config = dict(
    dataset='views of escape-time and Newton fractals',
    crop_scale_min=1,
    color_jitter=0.2,
    loss='sigmoid',
    encoder_arch='shufflenet_v2',
    encoder_norm='batchnorm',
    encoder_widths=[128, 256, 512, 1024],
    text_encoder_norm_position='pre',
    text_encoder_head_dim=64,
    residual_init='scaled_by_depth',
    muon_scale='match_rms_adamw',
    adamw_lr_other_params=0.00081,
    warmup_steps=120,
    adamw_weight_decay_other_params=0,
)
Rows from block 4 of the text encoder, named by matrix and row number. Rows with one number belong to one neuron. Each number is 200 + 30 x the weight over its row's rms, rounded and kept within 0 to 999. All counts start at 0. After the name is the row's rms in percent of the matrix's.
# fc1: MLP up (text_encoder.blocks.4.mlp.fc1.weight, 1152x192), inputs 128-191
# fc2: MLP down (text_encoder.blocks.4.mlp.fc2.weight, 192x1152, transposed), outputs 128-191
fc1.576,149,174,231,233,211,209,207,210,184,189,237,209,214,235,247,175,206,173,163,186,173,189,182,196,202,181,221,141,171,172,200,213,180,226,182,218,207,158,262,155,186,199,211,149,187,249,236,229,216,234,234,226,205,134,189,138,145,215,235,181,186,175,195,209,224
fc2.576,172,186,177,199,224,211,202,207,145,200,151,220,183,172,231,190,209,177,213,173,179,226,199,161,178,190,175,244,241,234,170,153,158,202,171,195,202,173,193,209,257,171,209,192,257,156,181,173,228,196,225,201,178,207,243,195,205,254,193,143,165,208,209,223,269
fc1.577,103,233,196,208,225,205,200,161,224,229,171,207,199,210,198,235,217,161,181,254,211,157,131,235,162,196,207,182,238,154,190,281,176,168,110,150,219,172,221,237,177,168,265,178,273,183,192,252,174,261,181,177,193,173,174,162,196,208,195,192,196,242,222,162,210
fc2.577,138,198,180,180,156,220,191,243,197,178,206,184,146,213,162,224,194,212,179,252,232,200,158,130,164,206,156,195,163,197,250,215,201,254,265,226,221,220,226,185,238,192,149,180,170,188,213,200,213,176,204,229,224,209,232,184,180,177,181,207,208,215,174,195,208
fc1.578,077,170,239,206,201,175,199,188,257,194,244,198,205,225,206,210,214,155,140,203,194,218,236,253,185,179,211,168,211,163,239,205,206,202,136,194,234,181,159,247,232,175,226,206,216,241,197,300,199,192,201,166,227,169,250,215,246,197,175,243,224,171,208,176,200
fc2.578,075,210,201,231,193,218,213,182,218,193,179,154,234,212,244,231,229,210,210,179,169,192,166,189,188,146,191,174,217,169,135,199,199,231,188,221,164,220,196,198,224,195,193,218,190,186,156,153,166,239,290,199,219,181,237,169,157,230,134,212,147,192,164,233,198
fc1.579,120,206,221,172,227,195,215,216,154,206,205,168,189,159,201,251,190,241,197,188,182,217,229,210,220,156,219,235,265,226,202,223,193,207,219,162,218,227,222,201,221,180,240,264,238,160,199,166,178,200,139,225,192,223,185,205,207,233,210,167,198,160,268,165,214
fc2.579,127,180,235,216,180,175,214,201,240,225,175,194,174,253,234,245,194,200,196,200,195,200,215,183,187,236,111,221,188,213,262,200,177,218,198,231,170,206,223,175,172,217,246,232,241,196,207,170,191,248,164,168,232,188,175,222,194,195,268,228,205,257,221,204,215
fc1.580,075,221,172,177,154,172,156,232,181,197,222,164,226,227,220,234,208,253,199,216,220,234,186,211,213,212,165,171,210,145,196,213,211,161,195,212,153,171,157,233,186,225,219,167,178,245,218,182,166,213,152,123,234,188,226,178,251,210,197,244,196,210,195,221,221
fc2.580,034,174,216,205,192,188,225,190,192,232,212,158,195,204,170,184,181,183,171,223,217,194,220,181,210,181,241,147,202,222,193,200,205,209,206,152,278,218,164,189,223,199,200,259,225,144,232,222,241,229,225,267,163,213,185,231,213,217,179,190,207,161,210,208,192
fc1.581,086,190,236,192,218,202,175,210,193,186,196,161,195,193,187,214,212,144,191,203,140,241,192,243,217,187,213,254,207,208,177,148,160,158,166,205,232,176,195,225,240,160,199,208,249,215,163,195,181,139,167,211,136,225,213,196,180,229,217,178,183,199,250,159,220
fc2.581,087,178,231,235,188,200,159,222,203,191,218,176,237,247,169,183,212,205,196,156,151,214,193,178,182,194,183,184,162,161,201,228,215,177,187,168,242,175,224,177,197,199,220,178,202,239,202,262,204,185,199,208,193,175,203,145,162,209,206,204,220,191,220,166,210
fc1.582,163,212,212,207,233,221,179,180,222,206,166,179,162,120,200,170,204,212,266,213,211,202,189,190,254,194,214,230,197,191,173,183,207,240,167,229,200,258,261,198,268,194,226,180,180,192,194,232,178,193,175,170,157,252,223,213,135,185,202,210,162,181,201,280,114
fc2.582,173,214,196,168,169,150,179,235,242,226,246,229,161,173,222,155,142,234,206,210,206,206,233,189,242,214,184,187,190,272,203,186,178,152,226,212,197,191,237,200,217,204,236,239,236,213,193,219,203,225,190,207,242,159,150,225,263,186,220,195,217,168,192,212,153
fc1.583,104,210,150,218,196,189,187,227,165,187,153,208,226,244,213,196,249,187,173,207,127,253,187,232,188,225,187,219,224,152,239,199,226,184,175,189,168,179,138,205,150,183,268,206,188,261,183,191,213,171,212,164,262,187,153,228,270,210,139,242,249,165,173,239,186
fc2.583,116,192,175,216,177,222,195,241,199,203,157,212,235,170,184,197,234,212,161,205,166,222,212,200,187,188,195,181,208,230,239,185,183,152,222,198,175,205,201,189,185,214,235,223,203,186,205,104,199,164,194,222,257,189,156,173,252,239,198,176,190,205,212,211,215
fc1.584,045,191,170,210,172,231,202,208,187,228,188,179,210,204,232,242,257,171,163,177,195,236,201,184,224,184,180,240,243,167,150,223,245,197,221,259,130,221,159,171,221,218,185,237,164,268,226,162,178,194,155,175,259,215,178,201,205,281,207,220,180,238,178,174,199
fc2.584,029,150,234,203,191,187,222,204,209,214,141,207,172,172,209,194,231,189,237,226,211,149,197,210,207,231,213,160,213,171,214,192,147,199,121,142,201,181,200,167,150,197,190,185,260,163,181,243,201,250,211,183,141,188,154,169,175,162,207,195,184,246,216,233,207
fc1.585,036,241,225,210,187,239,151,190,166,195,189,182,205,191,178,203,143,114,225,209,197,181,219,192,149,251,195,180,239,182,203,138,200,156,220,166,199,175,142,218,184,144,196,243,212,189,216,162,251,149,195,196,177,178,184,159,188,187,214,205,159,220,224,236,221
fc2.585,023,161,169,178,197,188,213,190,235,257,229,235,167,153,234,221,216,270,191,159,203,182,190,223,188,168,216,197,142,183,197,180,178,223,206,223,204,172,251,213,187,248,153,203,228,204,199,217,171,216,200,151,202,215,181,262,197,222,195,210,256,177,150,191,186
fc1.586,167,194,192,194,238,230,216,192,168,186,208,167,200,167,186,229,185,213,197,211,197,248,211,227,210,191,213,225,249,218,200,231,220,204,225,184,230,223,234,193,229,159,220,256,205,141,203,134,189,184,144,220,242,233,159,194,185,210,216,186,209,166,252,178,236
fc2.586,155,196,255,198,180,177,223,204,248,213,205,187,195,235,225,259,223,192,191,220,230,212,236,196,184,237,148,208,192,237,235,182,185,224,211,223,198,172,212,162,187,205,248,225,242,219,216,177,175,246,168,191,188,189,159,213,212,187,248,195,193,254,243,210,211
fc1.587,134,232,233,224,212,188,166,231,177,206,167,156,190,179,204,240,228,201,194,230,156,206,208,233,214,227,215,198,208,206,202,210,168,206,216,188,218,222,216,157,200,209,216,207,242,213,145,155,187,195,157,175,172,213,162,199,159,234,200,202,206,210,275,218,218
fc2.587,124,215,238,197,208,200,183,210,166,175,206,194,223,209,213,263,191,200,179,222,208,214,224,199,197,233,115,220,239,193,190,180,216,212,197,184,253,187,187,167,189,178,254,206,246,211,220,182,190,200,153,206,198,173,152,164,166,228,223,170,230,177,259,171,232
fc1.588,053,171,156,111,188,221,233,167,171,197,209,160,148,262,164,225,180,215,220,164,203,205,206,177,224,213,176,180,182,191,196,184,193,219,195,167,246,230,191,216,184,222,199,257,162,196,204,199,236,240,220,201,137,158,175,167,208,186,147,247,201,176,195,223,204
fc2.588,034,229,260,268,193,187,148,229,218,203,223,203,243,160,238,202,236,165,134,189,227,230,202,231,145,226,190,196,166,186,191,194,215,179,165,252,210,191,236,213,178,148,235,222,180,185,189,253,156,162,252,158,253,226,192,206,213,171,248,178,162,233,135,134,170
fc1.589,102,213,243,143,194,165,206,190,217,218,255,231,183,200,187,219,173,229,180,193,169,187,197,182,206,222,174,174,165,210,176,180,150,242,152,174,231,200,223,216,203,227,152,220,258,239,225,242,160,205,164,212,131,217,194,230,217,249,232,192,245,205,187,181,201
fc2.589,049,175,163,253,200,233,228,166,199,160,165,152,253,220,212,198,237,168,174,241,200,217,220,180,185,179,218,215,241,154,205,253,234,227,197,199,168,232,168,143,215,140,286,169,154,208,183,176,255,198,231,200,242,222,191,178,213,177,200,212,170,187,192,208,170
fc1.590,140,219,230,164,188,188,159,202,184,171,224,207,204,205,217,181,158,162,225,232,206,221,192,114,170,167,155,187,174,209,139,214,228,208,182,151,239,215,238,173,194,204,240,248,217,230,220,273,235,196,209,223,203,174,199,215,307,185,181,206,174,173,199,200,242
fc2.590,108,177,137,152,232,246,248,193,197,189,168,198,175,265,175,192,174,191,219,189,203,184,242,268,180,143,188,228,246,211,227,174,189,235,241,227,220,186,187,205,208,204,237,175,191,211,163,113,227,140,207,243,223,171,173,152,147,188,185,220,223,183,171,153,189
fc1.591,054,229,237,179,210,213,185,163,194,202,189,158,205,192,197,189,188,202,188,185,191,252,206,189,162,218,174,260,203,281,183,157,178,176,155,209,220,166,241,214,195,164,166,221,179,148,189,183,214,188,202,275,162,171,143,172,227,185,219,170,212,170,165,206,182
fc2.591,029,183,189,208,173,164,220,239,186,226,221,218,207,181,178,228,198,187,211,189,205,172,169,215,216,197,222,146,199,128,301,205,180,183,210,176,251,223,108,202,216,203,249,238,182,226,187,210,208,198,215,170,213,224,230,201,185,161,237,219,284,272,233,173,223
fc1.592,137,256,183,206,193,226,170,170,187,179,196,204,193,138,212,204,167,175,252,228,173,222,174,160,236,183,210,172,215,180,232,209,249,197,214,171,189,182,220,154,183,227,242,180,162,209,192,194,217,201,186,169,208,217,249,278,193,195,200,156,206,201,169,280,160
fc2.592,140,209,143,238,196,166,175,196,177,186,176,163,260,149,204,229,194,201,164,212,202,219,187,193,218,236,231,242,173,251,224,137,209,172,165,241,187,183,191,204,170,140,190,259,235,158,192,167,222,222,219,235,179,198,196,178,195,172,238,189,233,205,175,221,161
fc1.593,108,183,228,184,188,213,229,202,157,203,191,241,193,273,212,205,157,155,193,253,247,212,215,122,127,170,189,206,237,166,186,228,179,203,160,204,197,177,235,179,121,175,226,226,194,302,193,293,231,166,178,184,160,174,226,261,200,193,205,135,195,210,206,192,190
fc2.593,096,199,228,229,233,224,226,146,223,195,184,149,180,244,231,186,208,235,221,143,144,180,208,183,241,172,190,203,220,245,192,202,181,177,251,229,137,226,164,223,198,208,218,173,200,129,193,184,173,224,250,134,233,189,209,187,188,199,212,211,208,157,197,210,183
fc1.594,147,210,216,242,213,193,211,222,183,178,182,201,198,176,178,221,202,219,201,168,203,207,238,244,272,206,180,150,232,123,165,202,201,191,161,226,239,180,159,259,204,244,261,197,220,157,169,225,172,204,225,200,201,193,208,192,178,173,227,196,232,175,187,215,212
fc2.594,168,215,189,177,177,216,186,216,221,154,177,217,219,237,191,160,159,247,217,215,210,248,151,147,181,216,193,191,156,255,233,223,161,223,233,190,190,252,229,202,204,186,217,213,133,210,203,179,257,148,185,206,208,185,196,165,223,164,252,262,238,182,198,215,178
fc1.595,163,174,216,184,253,177,135,199,194,229,191,235,187,178,168,214,201,196,184,193,158,196,197,201,180,186,154,180,167,202,194,219,175,176,223,205,195,206,239,180,178,219,189,218,159,253,231,204,173,226,195,237,239,166,178,205,208,132,232,176,256,261,172,182,243
fc2.595,156,187,170,215,188,200,218,199,154,210,109,226,215,219,179,168,221,188,262,146,248,159,258,187,182,168,123,231,158,148,184,189,156,194,170,188,172,253,193,198,215,196,167,212,185,226,146,157,202,185,215,240,166,192,205,263,200,212,256,234,265,224,240,283,186
fc1.596,034,184,173,154,179,187,216,207,210,225,195,191,215,197,208,186,248,148,192,198,191,239,249,255,191,170,217,227,159,197,137,138,252,225,201,208,185,253,157,236,204,198,226,234,216,231,136,183,179,304,169,167,187,190,198,187,167,241,168,163,234,176,202,185,209
fc2.596,020,211,214,183,259,229,185,224,183,154,181,171,191,174,229,185,169,238,142,190,181,184,199,187,173,164,181,170,209,290,243,177,201,188,263,195,245,222,284,225,179,210,207,199,160,182,221,199,194,114,200,172,234,238,215,216,189,224,254,266,171,182,199,227,206
fc1.597,103,229,261,178,244,182,240,190,204,171,182,211,182,204,234,206,158,161,222,231,197,202,212,268,218,226,236,168,199,150,155,217,192,179,179,151,172,184,182,223,177,208,215,203,194,201,165,228,230,226,196,147,218,205,186,240,186,176,234,233,235,244,183,189,266
fc2.597,134,224,255,162,230,146,176,201,209,169,244,209,161,192,214,213,151,223,240,247,219,267,216,176,149,209,160,199,196,253,212,226,184,200,182,161,191,196,220,185,189,209,155,155,164,216,227,223,207,170,208,173,204,187,170,222,212,189,283,218,235,219,188,187,222
fc1.598,066,239,200,145,176,198,173,211,118,203,217,137,243,210,188,202,157,219,190,218,219,195,253,212,202,171,202,225,175,177,217,210,250,208,145,175,158,202,150,240,214,193,176,293,232,239,215,181,227,198,203,181,188,189,192,181,206,225,178,195,242,148,234,191,171
fc2.598,051,178,209,196,207,142,208,229,157,202,263,176,235,262,209,171,189,230,220,257,194,225,145,200,168,140,174,181,139,232,187,225,180,199,179,145,157,194,183,166,195,239,239,222,210,209,212,232,194,162,234,220,166,184,274,175,165,191,166,162,216,202,183,178,198
fc1.599,050,183,230,146,215,128,183,218,201,226,225,189,184,232,168,255,177,200,217,261,195,186,195,206,170,226,257,160,193,220,230,206,169,195,194,163,192,220,203,209,204,184,200,247,204,212,151,191,186,252,194,186,218,121,137,218,224,178,218,188,277,177,226,238,198
fc2.599,021,185,144,207,204,238,220,191,169,235,236,209,219,201,212,188,188,164,190,116,188,234,218,225,208,169,169,206,232,198,192,148,250,166,212,208,222,176,204,188,222,203,227,201,195,267,192,194,258,190,193,196,205,263,220,235,157,221,215,239,116,232,189,185,210
fc1.600,026,218,196,204,207,196,163,155,263,226,193,182,152,224,210,197,201,222,238,194,252,198,253,194,254,171,215,177,199,200,217,235,229,256,266,188,218,208,251,180,139,160,119,211,173,174,250,224,207,211,163,223,230,185,185,177,173,151,219,234,174,187,162,245,184
fc2.600,018,142,236,219,219,223,215,204,127,204,255,204,223,168,191,231,178,209,167,186,180,188,146,192,202,248,164,220,201,214,171,144,175,148,191,190,201,185,166,209,229,197,248,210,190,223,161,206,180,212,199,154,194,206,217,224,237,263,224,202,178,245,239,189,163
fc1.601,071,188,219,176,228,164,194,242,171,259,200,190,188,209,192,234,171,219,232,243,231,164,190,201,223,241,202,173,186,188,241,215,175,175,198,263,174,251,212,155,183,187,198,209,121,180,209,154,208,246,170,168,191,168,156,184,179,174,245,232,208,189,221,243,218
fc2.601,038,164,233,190,210,203,162,185,227,207,199,175,167,241,253,157,177,199,195,161,202,189,256,183,144,201,191,192,150,245,190,170,204,263,177,191,190,186,200,191,194,212,249,151,223,168,205,259,239,187,202,221,147,201,190,229,231,231,180,150,229,188,216,141,144
fc1.602,109,200,230,179,194,186,211,162,163,228,222,220,209,236,174,224,180,201,184,208,216,230,217,222,167,190,184,217,208,170,234,225,211,169,190,163,179,241,172,214,198,188,284,207,211,236,200,150,170,211,181,135,273,165,138,220,216,241,224,189,236,186,174,221,192
fc2.602,045,243,197,204,212,225,201,171,208,206,167,193,178,250,236,172,236,221,261,184,245,191,194,157,192,191,170,121,158,211,171,209,209,246,213,220,205,149,209,188,188,251,197,190,182,184,210,253,235,193,180,213,132,216,239,192,165,203,207,189,212,220,195,166,210
fc1.603,046,200,205,150,187,115,187,216,173,275,254,190,201,199,183,206,173,182,195,158,138,256,217,207,226,196,184,182,207,220,240,197,201,190,148,131,180,196,212,226,153,213,207,248,204,212,187,237,191,202,238,140,177,161,114,183,212,210,185,209,206,222,220,199,167
fc2.603,024,249,198,202,206,246,194,181,194,176,170,227,201,223,218,194,209,220,194,195,250,179,208,237,135,188,255,249,189,198,191,205,218,208,198,247,221,183,185,190,240,172,203,173,151,188,238,150,188,191,184,275,205,264,267,181,209,209,236,232,207,207,193,167,216
fc1.604,112,214,231,212,195,200,195,189,236,175,186,178,180,179,217,175,183,181,170,192,199,225,193,236,188,208,225,191,168,209,167,237,167,207,261,165,223,225,209,219,200,194,188,164,217,223,216,166,194,188,132,186,199,201,171,203,223,173,207,204,264,180,192,205,220
fc2.604,110,158,210,183,198,198,214,207,195,204,123,221,225,201,213,184,237,161,224,143,254,147,244,185,194,192,169,202,219,178,144,181,150,242,160,222,199,232,212,181,206,202,233,212,233,212,220,221,207,167,212,267,184,165,190,221,196,216,256,176,269,227,194,212,147
fc1.605,047,120,212,192,165,175,192,249,218,197,175,185,211,216,231,214,208,208,161,189,204,162,219,146,198,169,204,189,193,222,224,187,197,191,204,199,213,224,256,167,262,182,147,227,155,217,234,214,222,185,183,223,204,192,215,212,225,179,199,195,160,200,220,240,218
fc2.605,034,220,204,190,226,184,218,116,172,202,184,200,145,225,193,236,259,177,278,183,210,227,185,207,186,183,194,251,218,212,149,176,207,207,213,186,191,207,193,175,203,240,272,185,216,216,204,209,170,249,197,184,182,181,170,179,161,246,178,174,208,191,180,167,189
fc1.606,104,137,209,191,172,181,191,184,228,212,226,184,150,261,247,258,182,172,216,187,216,201,215,184,213,196,194,233,222,174,188,199,220,178,206,186,192,188,183,202,217,190,209,271,217,172,179,150,254,161,159,190,149,190,190,233,262,247,192,208,218,154,190,171,185
fc2.606,115,128,241,226,230,226,190,178,227,174,201,217,215,192,209,186,181,212,190,191,217,185,167,240,207,208,172,210,152,211,224,206,168,241,207,224,197,187,263,225,203,189,169,140,206,171,222,206,220,212,203,173,184,185,236,166,145,219,203,225,170,236,195,217,199
fc1.607,116,200,249,181,226,183,207,225,247,208,192,215,236,191,224,189,250,228,201,199,202,192,166,242,244,205,214,243,213,220,191,210,165,221,191,195,223,194,200,230,162,223,203,180,236,195,207,196,167,233,168,198,175,209,248,158,194,185,227,219,178,188,214,223,192
fc2.607,107,241,213,135,151,193,207,184,239,256,230,181,233,236,225,217,171,203,218,206,224,207,197,231,220,184,193,196,226,155,221,203,176,200,220,187,175,206,142,152,213,192,291,245,200,227,148,204,215,237,161,217,226,180,191,188,231,204,185,115,243,193,207,232,184
fc1.608,089,207,208,198,155,168,198,181,234,160,196,190,188,182,231,247,198,246,155,196,205,181,130,159,180,241,202,213,267,202,201,184,183,199,168,236,196,171,170,186,239,164,239,165,223,173,187,194,211,177,141,173,176,171,208,180,202,198,218,270,203,170,242,222,171
fc2.608,058,232,220,224,166,217,172,258,209,238,164,162,232,140,196,204,205,180,214,236,231,168,206,242,220,179,225,118,176,189,196,160,230,149,233,193,231,216,231,210,183,264,158,205,238,192,199,260,196,190,168,178,153,210,223,282,187,178,283,208,226,214,235,196,204
fc1.609,134,235,172,191,166,232,204,219,190,153,219,224,177,218,218,241,254,246,206,214,189,221,130,193,169,235,230,196,168,168,242,225,184,182,234,218,190,237,192,214,228,226,217,211,185,172,180,212,181,205,209,215,170,222,232,166,256,171,159,259,225,190,136,181,225
fc2.609,162,189,196,254,218,185,181,191,228,217,193,215,207,227,253,187,178,230,199,139,174,178,232,244,214,201,153,212,160,197,307,206,191,205,203,192,110,239,216,201,139,164,239,210,218,172,222,217,233,252,222,162,251,217,191,211,168,173,246,252,207,219,199,213,210
fc1.610,122,220,209,187,233,181,191,127,209,145,192,233,153,259,227,213,168,212,220,207,175,204,234,189,226,136,238,159,217,249,192,195,194,186,178,161,193,178,209,215,161,184,244,236,205,159,176,218,228,218,233,184,212,146,169,238,206,163,229,177,160,206,219,214,247
fc2.610,062,174,149,219,203,190,211,245,203,230,228,212,195,194,204,181,207,229,179,139,202,161,227,204,227,192,138,203,150,200,187,154,166,230,245,282,201,167,191,217,220,179,194,190,208,250,200,167,204,168,154,216,130,191,216,220,196,223,156,201,224,222,163,146,211
fc1.611,092,230,193,210,176,228,197,174,216,146,273,208,165,225,208,235,232,264,207,191,192,205,233,131,231,174,153,256,227,238,193,192,208,230,237,290,168,240,200,197,204,199,210,216,202,175,240,175,181,207,186,200,213,179,204,189,233,198,218,204,214,202,169,184,234
fc2.611,115,170,208,133,259,149,217,136,190,177,228,258,107,177,185,235,232,223,279,228,206,191,203,220,198,185,245,167,185,218,224,224,235,211,217,151,200,189,206,185,148,235,241,162,198,154,187,218,171,200,199,182,220,207,183,193,229,227,208,181,203,216,188,156,255
fc1.612,048,172,200,178,224,182,141,189,210,220,217,209,171,219,217,253,229,215,177,186,153,197,229,208,185,187,194,202,155,214,185,239,190,221,190,211,155,221,152,142,222,191,176,216,282,232,191,186,179,243,182,152,244,235,205,200,187,195,153,227,201,241,239,201,235
fc2.612,027,218,191,199,181,182,230,217,196,220,187,219,207,174,220,156,203,166,200,231,239,201,144,224,205,252,212,150,262,188,220,196,133,124,215,181,221,151,260,215,186,199,183,206,164,185,172,193,231,208,194,214,149,151,162,192,205,180,271,196,182,215,212,204,202
fc1.613,054,236,256,167,235,159,211,211,209,158,208,241,162,242,209,231,198,181,224,234,209,208,209,260,189,196,188,224,207,238,184,232,248,198,201,155,201,217,184,224,198,199,214,164,202,231,204,247,167,229,215,233,147,136,281,216,245,171,186,215,166,166,241,255,207
fc2.613,044,170,162,219,220,191,180,213,202,234,164,202,233,215,212,178,195,202,206,167,248,200,203,210,149,158,167,197,165,203,180,190,191,203,167,215,169,174,177,226,168,218,191,211,210,214,177,145,211,163,216,157,125,235,239,205,172,224,174,171,233,260,156,203,231
fc1.614,183,138,182,255,196,187,254,161,211,213,232,234,241,216,217,198,208,223,187,201,193,192,146,138,213,197,184,186,220,176,230,239,202,221,193,205,166,239,209,187,166,248,243,184,139,205,235,253,185,192,236,184,180,153,220,178,183,162,215,263,182,219,197,164,196
fc2.614,185,218,189,194,192,160,190,209,156,170,190,170,195,224,206,202,180,245,223,217,213,177,268,229,234,208,220,209,224,208,182,163,266,189,173,141,184,227,147,216,249,190,168,227,183,203,237,173,215,220,223,188,222,224,235,190,173,196,176,222,218,140,213,195,198
fc1.615,050,254,234,245,224,178,179,148,199,266,204,248,227,212,209,214,215,179,168,236,205,191,207,175,191,157,164,219,203,192,230,197,230,173,177,125,202,150,242,229,195,141,184,210,241,187,213,198,204,238,231,205,213,154,161,190,209,216,170,137,150,216,175,200,245
fc2.615,038,144,167,159,172,185,201,264,202,198,232,185,204,212,205,195,186,228,228,183,213,181,192,194,206,192,178,151,186,182,192,194,217,213,225,201,235,245,184,175,201,204,220,247,190,249,200,201,199,156,155,279,233,235,245,254,208,204,174,187,226,196,175,194,184
fc1.616,073,217,243,192,267,217,214,204,183,214,171,178,195,158,194,226,210,149,173,190,174,194,216,214,181,176,200,240,183,200,122,135,166,132,197,192,181,188,177,227,224,133,204,235,223,196,160,134,246,190,189,183,177,207,260,225,189,269,236,192,196,191,218,171,201
fc2.616,076,184,233,217,173,200,181,208,238,186,240,166,243,212,156,203,213,208,194,136,164,180,211,195,202,191,214,126,152,155,225,228,229,204,199,197,197,192,244,155,168,171,241,170,205,214,165,250,239,174,174,192,189,170,191,142,211,204,213,216,218,191,196,155,199
fc1.617,062,243,235,172,215,215,216,145,159,160,130,195,179,182,174,229,166,191,184,192,203,178,254,170,152,200,212,256,243,201,193,173,229,204,189,233,177,169,205,258,226,141,166,252,235,194,179,160,203,212,170,210,203,206,213,231,196,187,205,216,162,229,231,236,193
fc2.617,038,187,163,218,162,204,208,237,242,211,235,205,255,247,213,191,256,218,224,178,187,168,178,214,201,207,187,154,159,165,218,256,170,181,178,201,178,172,248,151,182,241,198,155,220,205,187,277,214,177,208,168,169,167,171,168,200,200,201,202,211,180,159,166,215
fc1.618,140,238,229,210,190,261,181,249,198,154,229,187,224,197,203,232,137,167,212,188,175,175,216,190,213,188,175,186,174,214,220,231,191,222,158,212,199,149,218,214,183,204,239,158,202,246,258,220,211,192,195,201,196,161,166,151,172,219,248,198,196,124,167,134,215
fc2.618,156,165,186,229,247,178,237,187,170,207,163,242,154,154,214,194,205,197,208,165,198,238,231,211,168,168,199,239,221,216,160,145,189,189,238,213,221,214,142,178,239,190,230,209,214,168,156,136,208,216,171,218,208,205,249,262,207,265,201,178,167,193,250,220,226
fc1.619,182,216,209,196,212,225,201,218,218,176,231,211,215,233,209,253,175,193,167,241,184,220,222,222,141,143,222,197,236,174,253,236,198,214,177,172,230,179,187,203,203,171,230,155,195,179,179,263,235,150,248,175,221,188,265,178,189,198,160,218,237,115,206,173,185
fc2.619,238,130,205,169,207,228,250,193,211,175,200,158,203,207,224,200,208,168,213,151,188,179,219,246,202,194,224,203,254,173,214,188,226,223,126,185,220,197,195,212,148,189,217,182,239,183,134,253,213,209,223,204,215,211,222,187,109,206,235,217,171,198,234,183,196
fc1.620,065,166,224,167,191,201,176,212,117,166,170,205,253,235,289,204,182,226,151,206,250,203,175,197,165,209,180,229,210,215,175,171,181,206,162,204,190,178,183,176,184,172,157,145,173,143,183,178,195,177,211,197,185,169,187,157,223,228,164,167,236,179,233,208,207
fc2.620,051,184,183,207,163,174,204,178,184,173,220,232,203,232,235,204,210,178,220,216,221,204,234,185,178,177,189,142,220,121,174,243,209,212,166,188,202,189,206,181,204,228,271,186,188,275,237,210,205,246,189,190,163,170,231,170,175,198,168,176,189,234,139,261,225
fc1.621,063,151,213,234,203,160,227,226,182,207,179,191,241,195,214,212,177,178,212,227,211,136,181,222,203,235,237,235,164,150,186,221,151,156,175,209,236,212,183,174,201,193,243,215,204,145,177,187,168,221,193,191,134,152,229,263,180,207,220,193,228,157,261,282,169
fc2.621,025,205,225,165,244,254,181,203,186,206,267,239,211,204,198,198,171,162,195,208,178,209,212,258,147,201,164,144,232,268,233,206,185,197,198,185,192,175,236,195,196,238,197,208,221,217,173,241,218,181,195,202,203,273,158,187,216,153,187,231,178,238,152,164,235
fc1.622,145,191,254,217,194,168,205,199,234,184,180,198,209,213,229,166,241,198,203,191,160,138,212,209,206,253,210,250,172,197,215,216,212,189,190,198,241,226,132,213,169,156,120,241,221,144,194,177,191,212,188,168,163,213,188,172,185,194,174,209,167,180,251,213,231
fc2.622,100,175,203,211,194,212,235,184,191,175,213,232,165,224,262,258,205,215,189,206,147,191,214,165,177,200,184,202,168,225,169,210,188,205,168,236,204,239,136,180,239,255,229,199,217,177,230,205,232,213,218,182,212,217,212,247,166,184,209,168,224,223,231,169,180
fc1.623,086,153,183,227,220,185,160,194,231,219,167,196,211,196,188,165,215,177,208,177,212,194,205,228,258,188,195,187,167,203,139,196,216,238,212,191,209,204,189,225,232,260,131,139,211,188,203,235,227,199,176,201,178,219,236,207,178,220,232,283,202,189,190,172,238
fc2.623,080,191,176,181,195,165,281,162,172,207,242,167,168,221,202,243,262,194,200,177,165,213,176,172,220,181,200,210,232,166,195,182,220,149,190,162,191,150,169,196,197,200,218,260,187,168,242,216,203,220,268,269,186,193,153,199,215,190,215,154,192,212,203,158,180
fc1.624,078,139,231,212,199,181,217,180,188,220,220,196,198,167,211,194,223,179,189,192,144,165,163,270,267,195,247,161,216,163,182,203,200,164,213,183,209,196,117,239,163,201,223,190,194,194,162,160,153,229,199,221,155,221,203,208,173,195,219,190,212,196,214,221,220
fc2.624,088,224,190,199,176,207,184,217,205,130,179,205,198,211,190,193,132,230,204,236,259,233,219,153,182,210,142,229,190,191,259,208,180,251,207,220,171,254,230,168,188,179,209,225,147,197,218,198,279,116,242,198,228,180,195,190,237,191,198,290,221,186,157,222,166
fc1.625,092,226,271,198,198,167,172,159,217,168,184,212,229,236,249,218,181,201,222,186,202,177,251,194,203,148,219,198,185,207,204,195,177,123,190,115,177,177,230,193,161,169,178,215,247,159,223,181,240,242,227,201,229,200,180,212,241,160,186,193,187,227,246,227,242
fc2.625,057,190,154,183,178,187,209,209,211,223,271,206,190,256,162,142,193,227,244,162,191,180,209,239,232,213,167,165,192,217,162,130,219,227,245,275,225,222,169,207,218,210,214,223,180,222,169,226,193,194,135,188,236,199,196,213,173,263,160,205,171,174,144,187,130
fc1.626,076,197,213,186,177,171,227,156,160,221,228,175,192,202,178,265,202,213,261,201,189,212,219,227,312,212,242,174,232,119,179,213,219,166,211,178,195,236,118,209,170,238,221,216,204,153,181,184,186,203,199,234,174,220,226,179,161,162,201,216,240,175,200,213,208
fc2.626,079,224,209,181,189,199,173,249,218,146,178,250,227,219,192,161,139,224,185,223,239,246,180,166,147,219,149,202,188,228,258,177,152,232,227,204,197,233,238,209,210,193,216,221,131,208,198,180,278,159,225,204,198,185,194,181,229,183,215,264,241,183,175,215,177
fc1.627,057,217,222,216,192,253,216,226,223,184,133,165,235,156,171,232,177,181,201,164,231,181,170,205,194,165,232,200,188,158,162,183,224,199,152,135,259,188,184,216,237,231,204,219,208,187,234,176,225,198,207,231,99,213,221,197,183,216,176,170,177,170,168,200,161
fc2.627,034,213,214,169,175,163,150,184,170,186,247,219,170,232,210,214,186,190,229,218,176,205,201,153,226,239,191,174,201,198,208,186,169,223,242,235,181,184,186,223,161,174,222,248,167,178,238,242,198,214,235,202,293,184,161,199,228,162,215,220,205,181,223,219,194